config.yaml
encoder_arch: "vit"
model: "masked image model"
dataset: "streak pictures of flow and ridge fields"
train_examples: 48750
image_size: 48
crop_scale_min: 1
horizontal_flip: true
color_jitter: 0.2
method: "mae"
mask_ratio: 0.75
loss: "mse"
encoder_norm: "layernorm"
encoder_norm_position: "pre"
encoder_activation: "quick_gelu"
encoder_mlp_ratio: 4
encoder_head_dim: 64
encoder_fused_qkv: false
encoder_bias: "all"
encoder_qk_norm: false
encoder_parallel_block: true
encoder_dropout: 0.05
encoder_inner_norm: false
encoder_patch_size: [8, 8]
encoder_layers: 8
encoder_width: 384
encoder_positions: "sincos"
decoder_width: 192
norm_pix_loss: false
decoder_layers: 2
init: "torch_default"
residual_init: "none"
optimizer: "normuon"
muon_scale: "original"
learning_rate: 0.0095
momentum: 0.9
nesterov: false
orthogonalizer: "polar_express"
adamw_lr_other_params: 0.00091
max_grad_norm: 3.0
max_steps: 14900
batch_size: 384
epochs: 117.4
lr_schedule: "cosine"
final_lr_fraction: 0.01
warmup_steps: 1490
weight_decay: 0.0
adamw_weight_decay_other_params: 0
Rows from block 2 of the encoder, named by matrix and row number. Rows with one number belong to one neuron. Each number is 500 + 25 x the weight over its row's rms, rounded and kept within 0 to 999. All counts start at 0. Numbers have three digits each. After the name is the row's rms in percent of the matrix's.
# fc1: MLP up (encoder.blocks.2.mlp.fc1.weight, 1536x384), inputs 231-307
# fc2: MLP down (encoder.blocks.2.mlp.fc2.weight, 384x1536, transposed), outputs 231-307
fc1.762 101:514461507514513476474549526521476464489471510528452462533440512500548554526484492516533467512507472485506540467496497509505448486493505531537468502516513523537489509531507511530459483503462505484534535497502549460490527449534515474
fc1.763 094:522504518532487468532530452448489510488510494542490448544486508550474531526487460498498498516488504527504501553519482506527496512504461469476512495457500514476453499497473532533457501488556505545458523484583467480541524485499486520
fc1.764 102:492556492504529476528478485479499483500510515509496486494494513513468512491526501571505528475567479447526462449516486485531482478512499499496454469497467475453524492495488498457496552496470471525488489456521496500493517505444488473
fc1.765 094:522493517488499481495527565495516419520486564534510521463530517459536459504459509501469520512521526507470480528492520512470526507518501504476516526489506485475510521525480484507524530463509517484490505474520483491461447504532532513
fc1.766 108:496499472516501515471471475501468489498466478524473471535508462477511528480495484474494509474515445486484495504487510495492528526492505504506495496484467511515494500493517486510468524513482507478529528512500481507526468497453539494
fc1.767 095:467513491516462450494440550514494542515514505454503460514523499549489503505504474506505498496479464543477506474484524529558496489481483486487478466483467528546506469505478536546558474507470483498511510508485497529556531503508481525
fc1.768 092:486490514480503493469476517521515508500440555490529547467486500509497498498517491511430477518525546449500475488516552474519453493518512513520522542471515515511443495508483503480518479522527483531486514491506519531487470489512479511
fc1.769 095:529560487531450509488473505512494521494555524515490540490509519528455464478523499471506506463488500516490518492483464499460514491477498535475500465476526537492501532488467490507475492508527481453511508475434497499448493497482515520
fc1.770 100:511548501495482487539502516541522525496529527517492515471522456519459490506503511475521495478478501478501502431469503554538529499456487536488485492515516494495513507476516470518521487537486527501472446484507468476471503472456515528
fc1.771 100:512498496472520450474496548475490506523496529505474551496487491488516511482495511533497509471512528485510504528484490492508517528457492451544525521541545517506530491503511512516479513464468475495491483514553555465474524479540502496
fc1.772 093:522445447491473505475462501510509485485531497479523508491489513488527495532495511512519474516521529437507461478491471547482500466536512500494485495472522492485495502484518508481551462484469499514505478458545534511524506514504487439
fc1.773 095:510484510456498508510519484472504486528504493513483544507474457477534497564481495540501501508506498514454473496456470491489473435466486497503491514530476455514460453480502534519469516479482515512536484488546529535498468479518525517
fc1.774 091:533476545496487452488527493499504514538530472518485491525511478478480527515484539506509519459465514528475483524537465466519561534477475495490497522498497531503506513495468494493485509444507497501491502526505475488540489508499499471
fc1.775 095:465540472501506531502523490515490454537523473547492492464482537490479506492469518538532520469499499491553508550500524499429471484499499524459499476510483544489534496514509482530510488494524486484474483480506484428476492448461488462
fc1.776 098:533505518514525506515495504487489486518503482490490557496484501525522505542519477432478516496489534539480487521538560535542487464512468480479499492499450484538523524478471490493484529491464501480494461469479485507474555478517491489
fc1.777 092:492494525524490504569511495493498482475501485515517517480503497527517524451493496480515523534545489486542557508474471461447503553499524464493535522541504482505525498485501532533544513452524472505454485490503484533492487501522506524
fc1.778 099:477493510534495506476492515506484519496465437517505493481485461527478519452507435493463474486492492529480562510483517510487539515527491510495486486476469526502561539519471498460488495527501503497485511452498474538512507480483483515
fc1.779 108:489498492500465486493475539493513485508442513494503474500547470466509456542527523484492501493502511508498497465523519555463498521467489507512463501528497528521505481506502505485518473514468545450503479495483493505487482499527493545
fc1.780 097:463467521537498475470503498502558517473490486523469481509484500510468510519550505485490497525484485470474529513498483526527481494531604544508510500546492476455478471536513514535447499480492489477498515468511461475470457499498516488
fc1.781 100:494526498555513514474519482488529483504502475516511497513513510510440498521498513522479545499539496538511522470474513470510457479541518508473487520529499474473515524504512486530528482500471511509494555461552496506439487463530515460
fc1.782 101:489509503516488511490472465546491455497527499546479523522522496517445509480495522520510470511559481540516468447527493488524516500525510488511460506464467492473498455535481491482504524482486472486500495484466484497493476508540543506
fc1.783 097:504504531510536526475510496542506475496512471527482494458496484526478511482513543497535516529472502494487554507537485533477514509471474492489493508518527524513516504506469489548535531483564494477502501485533497522529496534482552450
fc1.784 095:486555534466500473530506456485522460477503523506465478513481540524489463504488486493483529557532508503499515508499460499503538561491499484508506519486519525522483474518490505548539484556496495506510521461524513519561531501523486492
fc1.785 098:441474520453517477486575500475442491553541454498503533509509525519490480479466493454512510512517510540471521482527503496501513500466515502487484483488481465517493563497462498531516532506524489511493483511520483491483527490503480544
fc1.786 103:493492490522475483507480497469499551486521486479507458499519503503434497489507519503483493519513508495516431520468477508545502493509552515536508520423501494493475482487467516502516523503506514480520462502484484508474502513505531509
fc1.787 091:509480498478527513532528486466533500516526485499498509466514512479487474535535498450447474481512468477468496481500529484509505530499557473486496522521515543515511478511490501497525504504506464499518514530491507485485516488502506511
fc1.788 102:462523475502519479520472511530493510519511472489497495501516491483525521499493504496528487415476531519521531550479485506505439539520532449478471525499523467510525519451521465501522508477528546501501475469519482507493482531488507501
fc1.789 102:451492493537543458493508494487545517499498545494500479484507501500503498464479484499505495493494459483548511505527572483528522515543531496521523453450499531518494518497501507502464562500499532463529488513461447527520497516513545526
fc1.790 111:465460488473517492544506488478501518495510476488516474500490488520509505534507492558531509511492515514532502495515467520507560501543507474535504526513469494464515478501511475507492536503477500509542483468465491467539514498470467473
fc1.791 100:518462483512491481516557533463541544525487497435469468510477464501493498466557504495492477502530497494530516503519510484426521484490499488526542512517454482504523504496520481483529489462476467495503509486510518469525508498481517504
fc1.792 096:515495513528489508506470515492511494500496493531477478456483521486487507543509489464506485548508543509493504482480527481509516533489512454517530494523517501514510487508522455550484494504518523469537498502519473488510473492517479484
fc1.793 102:500499496508538449463548476480509467524518488521460480548522494511455516477459487481509517466507507532492516499502521443492502481543499522521502490501509484491498485475469489517524502483504491512506520519496457518464440487500493537
fc1.794 103:502509481494520469493526508516511515473517531495500540527514540498475480439477527513515459534526495503482535501465516537527476479511528512515515485441507500470469534490461462498453540485477513504544529493511513473473533477528525511
fc1.795 103:496457464531469470498495544526530472513417523481512525491471503464486518499538548544468529511508509492522490499507519469482526519501491521460530500532510525475512498522502479489528492554490476477475546532498455514494506502519508504
fc1.796 096:528477461510536497443466501518446493482512471522522480492494502506502489503515497549504487496512510492504553518478499524541452496497514531453428530505521518528515507497477455492486476555490498520529547490519507511473503481484598498
fc1.797 104:524497529462530500490456520475503472502506502531485508531520483550479506509518494490539545503516485443516475503524471532475541479510471502469481483507498509530492510513500499510522484461495466520534478502496501475527517487511495504
fc1.798 103:495452481483491480545486526503497472535527506515454486481485504524543522498467565525499537480532479498509449518484513497475500518493526524538469531502531477497544530511484473437471558476484514531489514506478496505527510483508531449
fc2.762 084:474533467478479520563546505478538492469493511487497495476496536516464441493534534477435515527514526458510475526524551497517485496466521487498518484508512455474526495495526506503494517498476445527472474496520486509534495559476527536
fc2.763 108:485537485476549512455464540563515516477489515471533553490512490464483526501506545495506503528447501486450496500513512511479506512513517522514501507515468469504496497478511481504533519504493480469514500498459557515483528482499502506
fc2.764 098:477505513518448489516457462538502469555504486500505540492479526501467449495475517495499509511530525503499496471484503469477508495479489494517501526484499504523497530474466478501499498514490517458515499505494484502488475496553491520
fc2.765 110:448521517533450496495475470509467549450527512500495519510472532532485481514533502531495462515505520502529493469454502507473444514509455510502523457499495538534484451463498509489498483459478489499490538532490498499508550484499483504
fc2.766 139:486505502516470476551523437518548471512553513454514514483522489511521503502523460493506499482480477531475541474509490478506487476446530444518459531533523482504497495522543458484541541496490487543487487491506474514469511478510500477
fc2.767 111:523483537516497527518506467510517457490524492515520559483496495489517516498497475482490508495463526508500473479523531478467502440476496504522558495519505488445525537491521473495487520467510488518521502492508523504509449498511516473
fc2.768 106:484518452507495508475465495522509531499517531462455510494487495506497520468470518512533508475528479478522460508536449507496531502529448552491519454524512482482529492495512501476498522503487522483518466486505480511490505512511524481
fc2.769 099:478504522495508498513527510501551522501475506508496508508514498486488521507449481535500490516535482488499476531471490471520486538493449472482503518491479535556491487524549506496492519490477517490482500503559474514500486511479503446
fc2.770 103:486503511504538489479537486474497475469507488463496514469540517478548476465470516501487494523507511462485515545466508478499461540509462525498438529468470515505506493530500533511472514480478458556522512491551536538482498531470539488
fc2.771 092:493522503519494520493504438485512511447527478529484462491485479511443499562484542474482495491492477509492469469490521513498456468522491529455489498474507544505508457503489489477495503528513466475530505503496509476485447491479465520
fc2.772 095:471540544534546502513532541497541517530537513487492515485474452508445494507489477506470490493474485519457493514475512505531503512485506537509490537468468495486510477476511490496483510532516547466496541517502486521473518477499492498
fc2.773 093:477525497523586505471474479524512510476518539475497511500525507443484537490508494471465510507527521481514531481530509511517491500491523520470507516497534507500470521501500492507537508494480470460516515462474561508489497504501458501
fc2.774 097:428506488528547517537492489493504507488509513496479485488465495477527507521507457484540508566524501510503483491522499518517457504494452496484493471510488477502540496541488518525467528476488496470517530511467497546476523505468454505
fc2.775 105:513451491486484480474471527508498466499531484506535524516508470476512513474473523476496463451506476539476524482497496460517498474510490476522525498462525475509480478502465486537516509511514519501497497487507506487453540509507536491
fc2.776 095:509483454497455523491493547531504531475451445499505526549485500537510471506492493527531494515488549522527484532471537492489480487496474492548521445489510469509498499502502527535437512464536499478508516512507480473478513495510471512
fc2.777 098:510504505505499479456487497469511544490503483510488484508456483466522531500494485511486480469475513488508511474489470529505502445511504504533450514474551457462521503499478495486509516533501489458500513489474523522459479491522532493
fc2.778 100:521515513514482468483461496535484487526544569495503518476496548480494456496474522514497472506497491488552516482495492469501512499485514520543517455538527487498489521536497501503486499551459495496444494500479513513493486507491523541
fc2.779 100:508541524516525500542465464555481506526512489533531489521522455476494461540484478522466559516512493474499480477516493506529496425523471521493520484490488483494471496498470478429493474498496515498476515489507512500465479520503484472
fc2.780 091:482479491461509509508492521501475519519525501508530533487487551481513450479504510515492510504476511532477492500496549506476522499496444459456509517484502477475454534538503460541535527475515461439463477518487527526498481464503491474
fc2.781 120:504488468486482511545508536513478473492486504491488489520427469490524479514533490484507517523524477489538475537548522502517495575511507491562497515517501519526498490480496485498491491511486517462513457553525488520466530525467487516
fc2.782 110:483508479534480542510507473530504492476491487509535483483490492487522502424498470520563569499482497473468513468476494516506497488518481488507478482528551480528504532453486496517443501521463520530507523505461485462483519490512477443
fc2.783 101:472506455497526484457542543537492484497458525499496508507522463498526480508507492494494516525490515524503484474461563468546516484563457507491475531498516520492492549545510482484506496487548489517476527482475510476508505520473495501
fc2.784 098:508513503529518503494476516542444458485462479501478518484503473485485516486495495511493546451476486457503523495517559505507502465493525470517515466493487497447511537502502491508465483458509514483549470528546515532494490513507515501
fc2.785 106:499512569463510483486452484523518527528476473540504483513479458486465514495510472551517485493463491500502475457509444505511524510527545549494519472511476525469511470525526458492492512487469567508477500515551467488488476507511495488
fc2.786 101:473465527477507464475470511482513497481475523526478509504516530496518514500538491493506495483521524517508521516480528508514488511487510524475541491479487522522548535488482485542502490468490512487500508545517445488475533477495484513
fc2.787 105:461485503498436517528502526495491500523503495493488524518475496489514467467472509542501543467478547510482479528480467512526490494495511528492468482533504488474500529533454500468503511508503507529468506520487447511485493500492555496
fc2.788 107:548470479514496516480502462526543517504514535485533485491495498478471486503482476509507484499513486454468505493518497544464529468508499501502538533481465489503529492511518496518475503511495519528481506502480523509554546490514518474
fc2.789 084:493495526447528518503510463488485480539513455518514509519515496502497473506517482504498497475521569522463508461538466493483523466421479483531516525495481493488498465504482497524512501510473484506451505514487518497475512541513478470
fc2.790 098:459479508505466560525502474542509482480527522478534495501510474535492520514516509525479449487532538502436533512527521484463466533486528524511474485527485508480457491499495495536464480495469518476495495542511505488517489499448489532
fc2.791 091:502520519493541505474475544501457436483476494500526533464490499530501514525456486491418520482490502463510528504515484526520512474508533524476498451495509511503451496488516501526490501475535479476506495525533575507533450493496458514
fc2.792 103:492464533482501517543507512534516492488531541478484489497485496427484481521491475529501502476510501500501439516500486470481500541461439518524494526453502501492459510481469514506475477526498529521454466475491532503493480508472511465
fc2.793 077:491508508502528517483472521460497490536521530478483494481523509493507522502481532527476487540500485511510502454503484498487548486519534483518522522499485500506519546512467517489497498505533532439510532460547482529496518515491526466
fc2.794 094:516483488538480514503485545468521503525495509525506553505458480508483545503553485541516527535469525523539507485504502477487475496470514486514494473598497529487520500463496490513495492528539496489522503494512449508483480515474499481
fc2.795 117:526524536518507469483459463510475480475516481514503502541476531472516455515476502523517522530467505482519481491524511535509525475531527529491460518487496516484509496498524484460508484487467505488514473499492524486538458510516496495
fc2.796 094:475527467520509499536525491503501515482474521520500494461530489497464496439492471463480475485498518520512534474477502476508485503459512536516543480488516501539496510478505527522500495493561514523489460487463450502526529525528482508
fc2.797 102:502574500496504492485538510498495553528487504477517524517498514504471486506506524481465450460508497504483494523464527521477524498529514541486484516490497538527488508497542483492524480516510508513431531506524477517501484504502503490
fc2.798 090:491519496537502503494479463521534509538504468436499530497540500493497559491495478485471465494523516492522513482451490540506507495526465460489472465495497504491508460507507492514520470533531479521487494496512491487543533507523538470